A small image classifier, trained from scratch: activation relu, 60.8 epochs.
Rows from block 5 of a small image classifier, named by matrix and row number. Rows with one number belong to one channel. Each number is 128 + 24 x the weight over its row's rms, rounded and kept within 0 to 255. All counts start at 0. Numbers have three digits each.
After each channel's rows are labels from the 100 images, of 14848, where the channel reaches its highest value: "peak on" is the class under the peak; "strongest on" is what is common among them. Only what is clearly more common there than usual is listed. The data: close-ups of made-up surfaces with and without defects. In brackets: how many of the 100.
# convs0: expand pointwise conv (model.blocks.5.convs.0.weight, 96x32x1x1), inputs 0-31
# convs1: depthwise 5x5 conv (model.blocks.5.convs.1.weight, 96x1x5x5, trained with AdamW), a 5x5 kernel
# convs2: project pointwise conv (model.blocks.5.convs.2.weight, 32x96x1x1, transposed), outputs 0-31

convs0.78:151115126137145116113071121141154091118107132142133123070148092149133105138131142120168159106162
convs1.78:100110109102079102154169161122115119145153124102135111116111127133109142078
convs2.78:104096142127168119132143107102092085122085123173116129131125095126158154109103092116126109101138
peak on: hole (39)
strongest on: hole (79); tiles (65)

convs0.36:077151159113103101137147138136074151152104119131120165135123120184117148134138132112122167118140
convs1.36:113118108093101100132133141098098156162143082103113136140108090108095114123
convs2.36:169116107175122149102118103143122130108082127132139125160083133124109087160121133147164158149123
peak on: stain (41); hole (28)
strongest on: tiles (77); stain (41); hole (40)

convs0.70:076118131101133172146111162109118109093151134118122114132131138138142116102173137097150181105135
convs1.70:145098123133117118149131076110098168151100082118115163135139143103109119151
convs2.70:145140106185136096152101099140130083125128151102084118096102100099120144116136162154126127123132
peak on: dent (67)
strongest on: dent (83); brushed metal (38)

convs0.87:102101098140147172099141128167110146085152130147162096116105124129108133094145099149117146163140
convs1.87:090069144152099131121132108085150148148142117121123141124134098101104094112
convs2.87:134116101172132142150087129092123101161111147101121147093088127121138176153152113127131096110116
peak on: bright spot (29)
strongest on: bright spot (66); wire mesh (57); circuit traces (29)

convs0.15:144119130118138105120078097134132104077160120160131100117111149126151113153147114106148176162152
convs1.15:129094109123103134094111142153131129149147106113124177153067127145137099106
convs2.15:143133143130126154104145071104075113148128153142111147095122085124128111131132109109115173158152
peak on: hole (49)
strongest on: hole (64); crack (32)

convs0.54:099109180132128179142144163108100122144104151133151155101146131155112153153124137165108148135101
convs1.54:114081094098096140143091119147139124134156099104152163100113124115104111106
convs2.54:161143093126111118117100119145145106125119105194122097135120189085126141132119155128134151126119
peak on: dent (53)
strongest on: dent (68); tiles (47); brushed metal (31)

convs0.13:101138151125124098093143078154154128112121118134099139107114137155093086152151116151162090110148
convs1.13:122098088088123116124117133143112169098144099129134164120126113066117124117
convs2.13:138127139153121153115106062118103142130115091145169131105130113136101141146084139137146144169096
peak on: stain (60)
strongest on: stain (95); tiles (54)

convs0.84:093110150155161139151142132103085134108092083069109158137118117167128119129131130126116115120147
convs1.84:143140152136129121137143114145117123031138154133130104154137151136140131137
convs2.84:114090149148092152153114158101166117110097099149114108095147131083164110109129129113137117148103
peak on: hole (25)
strongest on: stone (59); hole (50); wood (34)

convs0.4:120142148108128150152116092163144132139156126126102167144123127154139105077154087088108130100157
convs1.4:102104084095094158136101094084116150132135099122154139149123114106116107118
convs2.4:150156149152103131103089085095114162138096128119130114142080127122136133146111094135137142164087
peak on: stain (29)
strongest on: hole (64); tiles (49); stain (35)

convs0.68:112106137097168087106153087144170110153139094135103142183132128144146132156145103119129126134130
convs1.68:116139113098137151129101119125180155136115087139186132152117169136112131140
convs2.68:142133155149179122108082168098102142104114123109116103134098127133134149106112152123080115091128
peak on: stain (56)
strongest on: stain (99); tiles (55)

convs0.91:055139147137152106127147124150117114144130075170098117155148164127104113114135122150145130130133
convs1.91:129132134110146133154168110137102087140157127091081108162131137083125124150
convs2.91:115150095132122111120102146124145155181125157117111123115140101079136110091115147148123183158130
peak on: stain (44)
strongest on: stain (98)

convs0.2:173114145114130123115120151145187127114136122120109150085087124133141109084073138119114141145134
convs1.2:127121102105116141120140148135101140092111126131139169171137152113096065137
convs2.2:091159082146154126066135109131142119124102157156178117119119127140108132122137142113156133161145
peak on: smear (50)
strongest on: smear (76)